{"model": "image classifier", "dataset": "rendered landscapes of hills, water and sky", "train_examples": 145000, "image_size": 24, "grayscale": true, "crop_scale_min": 0.8, "horizontal_flip": true, "color_jitter": 0.1, "targets": ["land", "water"], "num_classes": [7, 2], "arch": "fnet", "norm": "layernorm", "norm_position": "pre", "hidden_act": "gelu", "mlp_ratio": 3, "parallel_block": false, "inner_norm": false, "patch_size": [2, 2], "layers": 12, "width": 128, "positions": "learned", "loss": "cross_entropy", "init": "kaiming_normal", "residual_init": "none", "optimizer": "adamw", "learning_rate": 0.0019, "beta1": 0.9, "beta2": 0.99, "eps": 1e-08, "max_steps": 40000, "batch_size": 128, "epochs": 35.3, "lr_schedule": "wsd", "decay_fraction": 0.2, "final_lr_fraction": 0, "warmup_steps": 8000, "weight_decay": 0.04}
Rows from block 2, named by matrix and row number. Rows with one number belong to one neuron. Each number is 128 + 24 x the weight over the matrix's rms, rounded and kept within 0 to 255. All counts start at 0.
# fc1: MLP up (model.blocks.2.mlp.fc1.weight, 384x128), inputs 0-127
# fc2: MLP down (model.blocks.2.mlp.fc2.weight, 128x384, transposed), outputs 0-127
fc1.303 [136 150  80 116  77 146 117 155 196 145 101 137  43 135 114 124 165 132 129 144 114 117 130 117 109 136 150 122 112 107 123 150 123 135 158 124 141 122 146 134 118 123 162 138 138 118 113 130 142 121 165 162 127 116 146 136 136 132 122 110 111 126 125 119 171 113 113 122 138 143 106 139 185 100  71 160 150 135 154 111 116 126 142 153 117 129 113 127 118 116 113 130 108 115 142 141 108 123 113 171 103 155  98 114 140 149 108 127  65 153 129 133 148 146 141  73 145 136 134 119 153 109 109 106 125 106 150 109]
fc2.303 [ 28  95  99 172 195 139 125 117 126 122 127 139  97 131 145 137 130 150 164 106  95 155 129 144 147 147  86 113 155 114 117 139 135 107 114 125 117  95 151 110 102 109 115 137 155 121 144 117 137 133 148 173  93 129 126 170 147  96 108 145 133 131 138 126 126 151 136 120  90 104 125 169 135 129 140 105 111 116 149 125 130 141 150 149  99 134 104 125 105 119  88  99 120 127  87 137  90 135 148 152 106 151 120 117 111 162 131 133 150  93 139 133  88  79 174 105 172 139 111 156 151 157 127  97 136 144 153 140]
fc1.304 [118 104 103 102 115 106  81 151 155 120 117 103 125 130 142 180 119 112 162 176 151 140 118  67  99 124 110 179 109 147 146 172 137 167 166 121 188 123  95 188 124 170 118  82 109 151 113 118 144 137  95 139 138 106 132 150 122 134 125 123 131 104 176 146 152  91 122 163 141 143 143 133 127  93 139 121 131 118  93  81 109  76 134 123 141 107 123 147 132 151 122  95 107 138  90 158 118  91 121 148 114 121 154 127 132 146 190 110 123 128 105 144 119 136 123 128 142 113 134 169 120  81 134 141 154 143 116 168]
fc2.304 [ 69 112  91  96 119 123 140 130 151 110  83 135 141 130 132 184 146 124 109 153 177 135  97 187 101 141 131 131 119 134 137 121  90  65 131  92 117 131  66 147 130 146 118  85 169 143 160 125 154  98 138 132  99 106 112 124 128 133  54 202 129 143 135  99 116 102 164 113 121 172 106 112 168 107 169 157 137 141 149 122 167  89 185 136 108 158  87 167 129 153 142 116 116 124  69 141 150 120 113 155  97 140 141  71 115 163 124  94  91 134 169 136 106 127 103 136 185 144 140  91 123 154 144 124 160 137 123 104]
fc1.305 [103 121 127 145 124 169 126 145 145 131 122 130 168 145 151 164 113 105 131 157 127 174 116 152  98 136 130 124 139 107 126 142 130 216 131 166 142 132 120 116 157 167 164 105 102 168 123 162 129 143 102 156 120 122 144 139 147 144 140 107 119 119 163 112 114  74 138  89  92 103 143 144 121 127  94 144 111 132 142  52  56 130 118 132 121 122 156  96 141 133 102 124 123  81 110 127 104 150  79 120 113 144 111 150  92 114 152  98 128 151 130 149 150  92 135 106 128  99 119 163 111 144 126 165 123 106 141  88]
fc2.305 [ 98 118 151 140  88 171 139 106 118 128 146 139 101 113 131 131 140 151 128 119 106 126 137 166 180 137 111 150 111 107 151 153 171 135 117 104 128 141 130 142 104 133 128 116 127  98 125 115 138 130 126 105 109 102 131 139 106 143 130 104 144 154  92 163 117 135 100 131 125 102 173 117 127 138 153  95 116 138 136 131 104 118 130 139 124 139 122 152 108 118 117 123 144 144 121 169 123  87 143 108 145 139 155 128 121 125 128 108 138 147 151 121 125 118 131 137 117 123 106 103 147 100 146 138  90 107 135 142]
fc1.306 [131 121 115 147 189 128 105 123 131 185 142 143 185  97 146 138 122 131 127 112 102  94 129 149 100 104 149 158  73  74 128 107 106 166 150 126 142 111 147 165 178 110 147 112 107 151  78 147 128 146  73 174  83 114 142 163 160 149 155 116 140  87 122 131 111 102 123 129 120 155 100 133 125 122 138 125  75 157  91  73 131  96 119 158 125 115 110  94 111 151 160 100  76 117 131 148 134 157 179 154 131 122 134 136 138 148 144 121 125 114 154 146 121  67 136 137 146 127 142 178  86 121 126 145 107  78  68 128]
fc2.306 [ 83 124 131 128 145 127 117 115 144 114 145 117 143 192  96 114 126 166 119 149 157 112 143  95 179 160 127 133 171 116 153 107 162 115 124 152 101  98 108 123 120 167  82  99 136 115 158 114 108 102 161 122 164 113  98 110 133 141 130 100  95 120 132 141 106 130 110 153 156  57 142 112 110 160 151 135 106 133 108 101 130 148 133 146 123 135 127 134 154 126 135 147 158 175 133 128 136  72 145 141 150 112 109  70 106 116 152 114 129 139  90 127 148 179 121 117 155 125 135 121  79 133  77 144 119 141 115 130]
fc1.307 [122 151 147 125 137  88 122 124 146 156 132  70 124 167 111 153 120 126 196  95  98 118  86 144 120 140 122 105 127 121 130 147 113 109 105 105 138 175  91 165 157 150 155 107 134 136 151 104 114 134 109 184 121  94 138 128 165 153 156 123 117  76 156 122 167 121 103 140 115 147 164 161 163 142 117  71 119 114 132 162 118 117 156 151 110 129 139 145 117 148 108 145  78 139 120  99 104 108 121 173 138 155 128 126 151 145  92  74  91 110 140  92 149 109 116  88 177 115 138 148 123 138 109 108 140 115 135  98]
fc2.307 [111 126 114 118  97 134 154 108 131 103 135  82 144 117  88 118 120 115 133 149 132 153 125 148 162 109 138 122 135 140 122 110 124 152  58 156 131 126 182 137 158 104  97 116 130 150 125 102 142 159 139 156 149  99 129 152 105 143  82  94 165 142  95 115  85 108 159 109 139  89 131  81 130 117 112 137 142 137 168 134 116 120  93 117 141 156 115 117 145 121 131 175 170 131 131 111 151 137 159 115 114 155 130 134 157 157 145 163 144 123 118 114  89 100 115 106  70 150 142 139 110 110 148 150 128 196 144 110]
fc1.308 [131 124  96 135 146 162 114 163 142 134 118 166 130 181 134 126 126  98 147 139 119 108 173 131 100 104 162 135 130 117 117 183 137 149 138 169 141  92 118 172 116 151 125 133 143 150 113  84 144 148 125 165 127 107 103 164 123 141 130 122 129 134 154 114 108 103 143 118 151 115 112 153 125 108 128 140 103  90 146 113  95 117 106 142  75 100 123 132  89 133 114  99 143 113 110 125 113 100 116 129 111 137 117 121  81 137 161  99 125 126 170 126 184 110 149  95 128  88 137 134 169 136 148 100 143 125 140  89]
fc2.308 [124  98 167 141 107 158 122 164 116 129 161 102 123 144 169 111 135 148 146 118 104  59 149 129 125 110  94 147 126 106 125 173 140  77  91 130 124 120 129 168 129 113 131  99 120 114 117 121 107 111 136 156 135 106 151 113 133 105  67 138 165 109 126 165  90  95 139 138 122 100 118 146 125 104 187 115 127 150 138 149  70 131 133 138  96 111  99 158 110 129 150 121 100 135  90  98 134 131 136  94 151 125 110 155 125 148 131 131 189  87 123  91 115 109 159 147 111 117 119 163 127 192 172 136 117 157 155 146]
fc1.309 [130 140 109 130 132  55 120 126 108 125 152 105 146 148 149 143 130 133 148 156 137 126 125 125 121 119 118 123 100 106 198 153 139 131 108 127 131 155 111  94 193 132 138 143 122  96 129 128 126  91  94 111 108 164 129 133 125 120 126 152 137 108 136 130 116 131 129 105 157 142  97 132 113 162 155 104 132 104 129 136 176  91 136 105 153 161 141 153 146 103 124 134 137 131  93 133 143 152 122 131  93 128 109 138  88 140 150 100 132 143 138 119 122 118 127 122 129 105 143 164  87 140 113 127 132 108 145 146]
fc2.309 [ 54 151 158 160  88 135 125  93 135 160 119 110 112 139 131 142 132 138 130 150 124 127 115 139 130 128  68 125 114 130 107 127 110 119 131 124 120 139  90 161 134 132 128 122 128  99 133 117 106 113 132 157 113 126 101 212 148 125 159 143 130 113 143 134 120 111 127 125 177 128 128 142 142 114 185 130 138 135 117 112 143  98 122 141 110 147 135 116 116 121 127 119 114 126 127 145  97 129 129 147 111 121 158 101 126 112 116 116 133 134 175 120 125 127  86 137 141 113 150 159 119 136 143 108 150 128 122 125]
fc1.310 [124 128  99 128 106 114 118 132 142 149 102 112  99 155 119 111 150 129 120 143 124 119  98 131 108 115 121 133 145 101 159 147 152 129 154 139 148 137 129 103 134 140 128 103 117 118 112 136 124  69 143 107 122 136 175 147 143 146 129 146 149  53 147 152 159  87 140 181 143 111 154 157 125  85 119 151 115 125 144 118  90 151 179  93 144 162 111 153  62 136 182  96  50 167 136 163 108 108 110 130 127 129 143 147  98 163 142 105 119 187 111  87 154  92 126 132 130  53 156 116 173 110 121 114  86 163 116 139]
fc2.310 [ 42 160 138 153 148 148  85  76 149 118 125 143  92 106 155 106 117 130  90 118 158 142 140 179 133 126 113 129 130  99 100 111  90 168 109  99 126 157  90 114 101 116  85 154 120 109 130 141  74 103 119 161 132 117  86 153 133 125 150 112 118 129 138 112  91 159 170 134 114 147 103 179 158 136 172 129 143  59 115 176 178  62 151  76 107 127 120  91  86 148 161 119 134 126 143  89 125 146  87 138 117 177 148 155 112 135 114 136 122 166 114 185  99 150 142 184 145 100 136 128 124 142 168 136 130  98 155 116]
fc1.311 [117 118 117 103  73 156 144 152 173 179 116 118 126 101 113 187  58 142 103 112 146 162 133 137 107 116 126 121 139 110 151 157 107 185  87 189 142 142 104 113 132 122 126  79 131 150  72 118 130 119 120 132 113 150 120 154 161 112 129 101 111 149 136 150 104  88 114  69 112  87 178 121 162 105 146 169 130 127 138  90 152 144 139 126 118 152 139 124  90 114 124 132 128 148  59 124  93 125 124 140 116 158 184 147 129 167  99 136  52 156 171 122 140 159 143  99 144 115 123 170 208 114  99 126 102 132 146 103]
fc2.311 [184 150  83 112 126 108 116 107 161 154 125 134  98 147 103 185 108 179 129 169 126  87 103 111 110 106 144 150 155 115 121 158 120  62 184 114 120 141 115 143 138 129 144 131 147 147 107 124 129 112 123  95 131  94 136 111 130 128 151  91 114  98  94 184 164 201  87 125 119  97 141 117 100 141 147 100 125 101 146 109 139 153 100 191 153 107 147 116 103 110  69 106  83  87 143 144 146 163 135 112 128  98 143 110 128 187 107  72 168 169 144  98 108 170 119 128 139 110 166 177 173  91 128 138  89 180 117 149]
fc1.312 [145 127  94 157 147 150 134 149 135 193 151 169 102 131 128 100 167 123 132 135 138  81 111 122 131 118 170 146  95 114 154 129 105 128 111 131 148 128 132 133 156  90 146 114 133 137 124 130 145 118  95 178 122 159 139 146 129 171 160 144  94  85  93 124 154 107 122 110 137 170 146 166 135 101 141  82 121 151  98 103  76 117 136 134  97  80 123 118 141 175 178  85  60  92  92 114 104 139 108 145 113 118 140 138 170 107 172 123 120  80 124 114 139 123 113 111 119 130 137 151 138  86 113 168  94 124 131 138]
fc2.312 [ 69 105 154 128 107 103 124 111 129 142 115 113 127 163 136 170 123 138 136 127 118 135 141 138 102 181 116 138 121 108 135 140 123 103 119 125 129  91 124 109  81 181 126 143 135  98 138 121 116 151 135 145 106 150 109 149 141 117 152 111 127 131 109 146 126 130 140 148 153 143 138 122 116 147 116 158 117 151 128 127 130 134 134 151 129 134 121 137 124 118 162 125 102 104  96 126 137 122 134 125 120 110 138 109 110  87 118 138 143  95 112 162 155 108 101 125 162 128 112 152 126 137 172 104 124 131 117 134]
fc1.313 [135 146 108  52 176 115 139 133 101 117  96 150 139 124 121 189  95 110 166 137 188  74 138  92 122 130 121 164  88 124 143 174  91 128 122 149 174 117 144 137 189  76 126 114 148 127  98  64 116 138 124 143 137 115 136 161 115 137 128 148 115 107 109 138  79 111 106  97 120 174 136 149 174 169  74 101 125 136 108 140  93  98 143 148 138 116 141 110 127 161 124 107  89  93 128 195 101 107 107 128  70 121 120 153 123 153 193 106 144 112 156 126 177 155 121  90 132 182 110 145  92  89 120 206 198  79 153 137]
fc2.313 [ 93 108  72 104  92 132 173 146 164 135 137  95 214 177  84 201 167 175 101  86 142 115 119 192 119 161 136 176 127 127 120 130  78 100 180 163 116  91 182 160 154 193 144  92 161 147 122 129 139 109 127 198 124 157  72  92  96 148 146 136 124  94 106 145 135  87 137  95 130 178  79  73 142 139 164 136 152  91 142  96 136 117  96 157  93  98 163 145 140  84  36 127 113  70  72 152 178 109 121 102 124 108  55 108 160  80 142 102 245 147  98 111 120 103 159 109  80 178 130 162 122  97  75 155 207 181 120 109]
fc1.314 [120 122 110  94 117 145 149 111 160 153 129 131 148 121 139 115 102 129 123 166 107 111  95 117  90 121 136 140 144 136 118 131 123 134 148 182 112 147 144 154 152 134 102 117 116 143 103 124 137 149  74 142 106 115 143 124 118 144 117 109 119 137 175 117 100  79 150  99 134 115 127 151 180 140 110 138 122 120 125  85 117 136 154 148  96 103 114 130 105 127 119 135  72 129 131 131 131  94 137 149 162 120 109 171 158 106 155 121 128 116 152  94 165 104 152 128 140 107 124 134 148  99 130 146 105 127 147 161]
fc2.314 [ 63 132 177 122 149 121 130 138 124 129 114 136 122 115  91 106 112 160  84  99 198 143 120 144 123 151  72 107  93 108 110 103 121 161 121 141 139 121 161 136  94 162 153 144 131 105 127 123 121 128 139 112 132 118 118 143 117 142 149 124 108 113 141 109 126 164 109 173  99  98 173 134 118 136 162 128 131 171 142 116 134 110 150  94 122 149 129 153 124 152 144 168 123 154 141 109 116 106 109 127 114 144 140 132 121 170 109  98 157 161 121 139  97 150 114 164 123 126 104  91 115 113 122 123 118 115 118 137]
fc1.315 [143 106 127 124 144  99 138 148 142 124 108 133 105 131 156 112 158 109 126 110 124 139 142 148  55 145 165  98  98 131 107 166 129 118 132 156 129 122 145  98 137 139 120 156 116 114 127 110  85 134 162 125 112 107  99 132 116 133 144 129 129 125 131 140 114  95 102 111 146 121 158 127 149 158 105 157 106 125 104 100 141 161 114 141 103 135 127 137 140 127 117 111 114 157  92 144 120 154 117 164 119 141 121 150 120 117 145 101 124 124 127 152 175 151 138 129 151 122 105 128 111 137 115 131 151 120 128  95]
fc2.315 [ 46 152 143 152 112 115 135 141 138 126 101 104 153 135 150 116 119 139 135 123 150  99 113 108 142 133  77 140 130  84 154 136 132 137 128 134 118 144 159 117 136 144 108 126 132  95 131 127 122 142 118 139 136 153 109 179 105 130 117 130 138 143 124 114 132 137 136 115 100 134 115 144 106 149 136 118 111 149 108 144 114 110 153 111 142 137 154 126 166 151 103 121 125 118 131 105 120 143 117 121 159 113 139 153 114 127 112 145 157 127 149 138 130  96 141 117  90 131  74 136 103 135 126 144 129 129 130 110]
fc1.316 [133 126 124 102 132 136 126 164 160 126 131 134 141 135 132 121 122 137 111 147 131 128 135  97 101 118 163 134 140 128 110 124 122  84 140 153 143 120 103  79 146 120 155 133 163 110 119 144 167 128 145 138 174 129 155 135 143 128 140 164 148 129 148 148 120 171 139 138 103 179 107 122 139 141 114 130 129  86 151 119 109 131 121 124 125 141 106 105 130 125 153  69 121 184 130 135  84 107 110 134  95 129 119 140 107 184 133 122 124 133 122  95 151 130  98 102 154  81  95 189 113 105  99 164 140  85  82 106]
fc2.316 [ 49 152 129 107 126 111 139 133 135 119 123 128 111 136  87 158 126 118 125 120 126 122 141 155 116 155 139 125 152 161 127 116 110 146 121 145 131 157 141  78 138 119 109 124 143 135 113 132 125  88 136 128 115 136 143 160 136  75 134 191 113 118 151 114 129 115 164 117 128 140 158 145 149 114  85 134 133 164  90  96 135 135 129 103 102 118 154 123 170 146 135 101 118 125 123 117 116 125 147 105 174 112 122  69 124 156 139 182  97 109 148 132 137 154 123  91 132 106 121 135  93 147 120 135 122 118  94 132]
fc1.317 [124 138  78 146 153 146 165 115 138 164 118 124 121 157 101  96 139 164 164 158 126 112 113 152 105  92 145 152  86 130 103 110 104 121 142 142 139 128 162 132 129 113 131 128 129  88 148 126 131 163 147 128 102 114 145 119 116 133 126 127 155 132 159 145 114 166 111  86  93 185 122 128 119  94 151  64 100 106  84 127 133 120 167 118 167 147 131 124  86 196 107 112 133 121 133 133 168 132 110 162 144 165  47 121 143 128 112  88 124 116 131 141 145 123 105  98 127 116  96 115 150 119 124 158 110 159 156 132]
fc2.317 [ 60 176 108 125  88  98 128 130 116 123 137 141 121 138 138 105 111 126 149 133 106 138 176  43 120 155  72 135 154 145 112 116 116 155 148 146 143 136 116 110 108 119 115 165 112 138  91  82 115 114  97 116 118 122 162 174 112 134 181 176 165 138 147 181 107  84  80 138 163 121 131 141 143 131 112 159 157 105 150  98 108 115 135 105 108 111  82 128 118 127 159 145 127 125 152 157 127  92 112 163 168  90 128 167 131 182 124 113 134 144 116 115 150  98 149  67 148 157 126 107 111 149  64 160 138 134 121 101]
fc1.318 [132 145 101  86 143  89 177 121 123 125 122 152 118 173 121 117 146 166 116 148 117 133 129 122 103 103 139 125 131 158 175 135 123 117 135 175 151 170  86 103 167 143 148  96 167 150 116  77 144 111 120 115 149 125 128 122 136 164 107 122 121  98 179 151 147 147 130 143 127 141 113 158 115 115  88 135 146 122 131 141 120 126 146 177 140 121 120 150 120 107  87  62  67 151 134 154 135 107  98 141 123 116 125 162 158 130 187 117 131 129 131 118 113  94 125 113 121  79  93 131 137  74 115 134  99 117 107 139]
fc2.318 [ 67  96 115 135 118 112  89 117 140 119 150 103  78 149 133 104 127 134 128 110 103 160 126 134 136 140 116  99 117 107 138 128  90 133 117 128 140 131 127 108 145 103 134 130 112 186 134 141 139 126 105 138 108 142 137 157 150 136 154 156 148 119 125 117 140 131 171  90 135 156 152 158 128 119 136 145 114 125  75 130 151 108  81 144 143 131 141  90 109 129  81 158 131  88 143 116 122 119 102 126 118 135 153 126 122 181 134 121 140 136 130 130 107 139 131 142 177 105 127 138 119 124 153 155 145 111 109 133]
fc1.319 [133  87  90  99 125 134 155 120 151 139 128 118 116 101 176 139 135 130 140 145 107 157  95 104 121 143 139 160 110 128 145 125 125 117 141 112 116 132 112 109 162 132 129 106 149 126 108 135 110 120  97 115 129 140 151 131 144 110 146 160 102 119 135 138 142 141  94 125 105 113 139 144 158  75 110 119 123 130 137 162 140 141 147  96 142  48 109 120 155 112 129 125 137 130 143 118 105 116 112 151 146 137 157 174  93 124 156 153 115 127  93 152 107 123 156 114 158 121 107 160 159 122 114 145 151  88 130 133]
fc2.319 [185 184 173 139 130 106  80 125 118 139 105 162 128 147  77 128 140 141  96  90 145 108 156 141 112 148 135 141 136 112 102 132 137 116 131 162 126 113 134 145 116 112 165 130 140 111 124 140 147 138 146 131 156 126 101 117 108 134 157 138 129 129 125 119 105 106 156 141 183 170  95 107 121 161 129 122  99 162 127 107 138 103  88 146 101 186 128 164  97 123 100 140 145 160 108 159 130 145 109  98 151 113 113  90 174 159 111 120 150 100 155  93 147 116 117 137 123 133 118  91  92 111 110 102 109 151 129 131]
fc1.320 [127 129 109 115  69  44 140 154 156 133 173 142 123 119 137 125 157 155 168 159 136 113 169 137  85 137 117 123 128 118 156 118 143 100 118 119 151 113 130 103 114  94 159 116 160 108 122 151 100 134 160 107 134 116 174 169  66 155  94 131 129 146 113 109 155 118 146 157 181 121 105 146 136 113 160  90 153 148 122  99 138 107 131 108 131 141 171 188 109 126 187 137 117 167 139  91 149 116 101 131 125 169 114 106 109 107 132 106  93 174 121  95 146 121  96 131 139  76  72 119 125 116 108 134 153  95  87 142]
fc2.320 [ 75 130 134 116 100 155 116 137 150  93 165 131 130 114  89 121 141 106 125  88 101 137 177 131 118 124  81  95 126 172 151 128 123 138 115 130 126 109 164 123 135 166 112 135 129 113 144 111 110 132 115 179  98 143 148 153 135 139 164 192 146 136 125 113 130 137  73 129 101 150 134 130 136 108 141  83 191 117 139 138 138 104  87 136  93 138 116 142 104 183 126 128 143  72 135 100 167 104 132 110  94 133 140 128 177 143  93 104  93 120 102 136 105 118 158 116 157 145 112 167 127 149 108 138 140 122 109 131]
fc1.321 [117 115  82 130 132 130 123 123 161 154 139 142 137 120 129 145 129 117 146 110 124 130 147 132  89 117 109 172 119 111 120 147  66 124 143 122 144  90 155 100 110 139 139  68  97 133 127 131  87 147  98 163  92  91 128 174 137 168 140 128 109 123 126 160 151  84 148 156 126 151 109 138 135 146 118  75 138 138 145  80 154  97 151 112  88 107 178 152 119 159 122 113 148 164 116 121 140 142 154 196 137 148 142 132 139 103 135 141 127 172 143 130 118  78 136 144 144 112 121 139 176 119  76 129 136  89 131 102]
fc2.321 [101 112 131 107 123 107 148 148 123 144 121 129 137 123 114 131 136 114  87 137 136 141 181 120 171 120 139 145 141 146 123 133 185 133 101 145 114 144 137 152 131 124 127 145 142 130 112 148 171 127 133 102 117 134 134  85 155 138  86 143 136 129 161  77  97 135 134 131 107 157 172  98 141  96 151 136 100 115 132 151 126 158  89 169 144 127 147 107 109  92 149 153 125  99 124  98 106 100 142 100 147 119 119  87 151 152 123 105  85 108 141 120 116 132 115 108  80 173 118 129 113 124 154 118 125 177  98 150]
fc1.322 [136 146 122 100 139 128 152 123 150 126 125  91 143  98 142 144  94 107 107 111 145 124 108 127 157 133 134 137 142 132 108 151  86 101 143 117 114 120 151 111 152 147 123 139 133  84 118 139  95 135 130 103 160 117 152 121 142 124 141 137 101 101 105 187 180  84  82  78  95 154 140 130 169 137 100  85 140 140 173  93 135 170 135  98 129 116 157 133  85 163 148 139 152 134  87  81 188 118 126 158 125 144 159 121 173  79 115 132 130 154 119  98 139 112 117 132 158 129 117 145 140 133 132 142 126 141 125 120]
fc2.322 [143 143 130 126 118 118 129 139  86 129  92 124  88 160  80  94 145 160 172 149 107  77 139 119 113 128 152 106  96 110 120 128 191 127 106 114 130 134 100 176 117  82 166  86 127 161 142 108 154 139 131 143 118 100 115 150  90  94 118 121 114 114 119  99 133 134 171 126 141 164 126 123 125 104 187 164 117 169 117 134 131 128 116 150 145 146 123 126 165 118 103 109  95 166 182 145  77 134 119 154 149 115 129 119 139 142 123  98 138 125 160 114 144 138 123 148 133 103 131 136 113 111 105 118 128 122 116 146]
fc1.323 [100  97 130 137 134 131 123 141 135 145 114 103 121 162 135 145 167 111 172 175 117 115  94 136  68 143 101 108 110  96 139 146 121 114 101 156 158  83 119 164 113 175 149 120 120 129 128 143 110 144 140 142 140 140 110 163 154 134 118 117 132  59 207 117 142 131 138  76  98 128 133 123 148  90 110 132 140 100 162 117 139 126 143 156 132 112  85 180 104  97  94 167 144 139 118 124  97 106 138 141 119 118 149 112 112 160 114 126 134 116 170  96 181 120 130 110 170 120 117 176 118 121 137 111 115 127 140  97]
fc2.323 [156 104 137  93 104 109 119 103 117 166 170 117 112 125 166 141  98 133 141 172 137 137  99 113 137 132 187 156 163 114 120 122 136  80 138 130 126 124 146  89 106 118 167 148 133 124 204 131  72 107 142 120 125  99 164 127 149 112 143 135 156 125  84 127 103  70 134 123 145  77 138 166 124 154 126 144 149 128  94 126 104 172 166  98 139 140 122 144 129 113 137 120 115 135 100 116 143 128 153 146 106 129 144 100 118 130 108 168 109 160 170 122 169 136 113 118  91  94 131  96 121 150 164 113  95 142 135 159]
fc1.324 [106  91 114 132 153  98 154 131 143 136 127 121 114 125 127 165 150 127 137 142 130 133 156 121  97  80 104 154 135 112 121 164 149 134  96 144 160 112  96 145 134 198 101 127 125  98 124  93 151 119 128 134 173  90 147 159 151 145 122 121  88  93 180 123 107 140 139 138  66 125 111 122 137 113 109  58 155  97 150 132 157  83 175 112 142 110 153 141  94 138  83  99 136 146  73  99 137 137 125 153 115 149 110 172 104 152 169 112 115 166 112 138 170 115 141 115 164 115 121 152 174 127 159 121 128  93  91 129]
fc2.324 [149 151 102 111 121 115 149 110 100 123 133 174 123 152  97 146  95 133  79 159 124 103 153 159 127 157 189 147 126 158 115  88 142 125 140 126 143 113 113 142  77 108 137 147 151 150  81 146 150 102 107  93 116  67 171  94 152 163 129 128 159 124 133  59 140 141 148 127  87 143 124 134 150  75 156 160 138 151  71 141 138 184 104 172  76 134 112 140  77 118 136 136 124 116 127 116 147 125 120 141 135 177 121  82 148 149 142 130 103 133  66 130 109 153 159 111 147 129 174 123  94 114 147 111 118 142  92 113]
fc1.325 [118 102 100 117 149 124 139 136 153 118 127 121 136 145 137 140  83 124 146 179 127 143 102 161  88  91 136 106 108 153 149 132 112 161 125 138 108 160 147  81 158 128 104 144  85 127 136 149 132 125 140 143  90 188 118 129 140 128 133  99 121 135 138  79 104 123 124 137 124 147 142 144 125 133 110 125  79  99  91 101 112 109 138 175 119 100 183  95 152 118 116 112 148 142 106 166 126 115 125 144 141 147 111 132 100 121 110 120  98 148 133 129 164 140 127  62 156 102 192 136 144 158 118 111  90 119 145 144]
fc2.325 [ 46 147 139 133 151 135 117 141 115  92 127  92 125 131 146 126 124 139 147 130 134 127 129 138 157 108  85  76 104 148 153 155 141 131 147 136 129 111 108 116 133 106 151  85 154 156 124 123 166 179 145  96 123 149 132 207 123 112 137 131 146 149 146 141 128 146 127 133  88 120 127 144 113 117 114 111 114 108 126  90 153 130 154 103 126 155 105 130 143 139 143 135  61 120 119 136 145 116 113 142 152 152 139 148  96 137 101 135 118 162 109 117 145 139 155 145  99 142 113 128 120 110 113  91 130 111 115 125]
fc1.326 [120  90 113 122  54 106 156 150 153 120 130 142 123 138 126  83 144 145 149 130 134  99 120 112 110 102 114 177 127 130 121 180 121  93 116 141 134 106 129 154 102 133 168 115 147 126 136 138 129 170  77 164 168 104 154 165  73 137 152 156 150 133 132 146 124 130 124 129 173 158  94 151 128 132  88  95 125 109 114 116 119 122 161 142 155 139  94 182 129 138 171  99 102 131  99 130 124  74 108 124 111 150 128  93  98 121 127 113 137 132 112 148 145 117 135  84 136 186 130 153 177  69 124 201 125 139 140 143]
fc2.326 [ 67 111 157 124 137 132 127 194 108 123 147 144 122 172 146  97 141 112 127 104 144 120 163  92 138  87 100  73 134 139 157 120 157 135 106 145 125 110 147  94  93 130 144 133 136 121 111 120 107 148 145 115 112 123 126 158 144 101 155 201 170 162 144 145 112  98  99 160 115 146 130 134  81 104  77 114 121 164 132 114 115 133 121 116 105 174 144 164 166 182 154 115 128 141 142 144  96 100 143 102  97 147 150 142 127  92 140 146 104 144 125 115 127 162 117 107 148 129  82 123 100 140 137  65 110 117 140  93]
fc1.327 [138 109 145 167 119 139 152 155 178 108 138  96 129 142 160 156 152  94 148 164 102 132 155 165  80 130 131  88  86 114 118 127 109 181 108 137  98 153 136 106 117 116 137 124 110 112 128 185 116 111 128 113 109 167 136 145 128 151 142 114 116 127 133  55 114 107 147 119 165 123 135 122 162 134 112 140  80  85 174 120 141  90 146 147 119 127 127 131 115 108 111 155 149 147 113 135 151  97 162 174 102 122 103 136 155 124 103 137  96 141 107 129 123 118 102 102 156  83 116 147  93 135 125 130 149  76 163 118]
fc2.327 [ 54 107 153 137 191 123 104 110 130 127 130 134  91 188 125 148  96 139 117 167 154  78  74 211 122 109  75 123 112 135 143 134 107 100 112 124 134 113 104 119 101 110 125  82 116 134 133 128 116 176 175 119 119 150 116 200 157 154 133  69  94 119 120 122 137 124 184  89  77 100 144 137  96 139  97 117 114  79 133 133 124 158 129  95 137 147 137 122 155 147 133 148 122 114 117 158 116 165 123 108 118 131 147 135 119 150 137 126 129 169 117 128 132 126 168 132 106 142  96 110 138 134 170 126 143 128 137 155]
fc1.328 [124 143 130 119  71 117 112 126 156 140 119 148 148 120 108 132  83 101  99 114 148 131 187 131  85 104 137 113 135 129 145 135 103 142 122 179 120 151 162 113 150  85 136 130 152 173 116 107 171 103 131 142 152 131 127 137 119 184 172 138 137 147 135 143 136 143 123 129 104 161 112 135 135 125  83 150 156 109 125 133 119 129 146 164 107 105 135 130 134  97  95 107 116 119 109 121 137 143 161 137 117 116 113 170 113 154 108 114  93 135 170 148 124 122 125 119 145 102 148 184 113 116 127 105 130 126 117 130]
fc2.328 [112 126 107 109 128 137 177 135 116 123 127 122 118 142  99 107 146 124 135 126 126 123 116 134 129 150 114 146 131 155 154 128 121 134  98 111 117  94 128 101  80 116  98  99 125 173 125 143 150 113 132  69 126 130 130 111 136 108 112 111  98 159  99 152 107 157 131  90 165 104 128 127 169 124 143 158 100 147 117 115 137 117 137 123 132 132 130 180 104 131 155 126 149 152 150 107 134  86 108 134 155 132 126 109 181 174 164 135 125 120 114  95 139 173 158 102 120 138 139 103 141 123 103 118  81 154 155 141]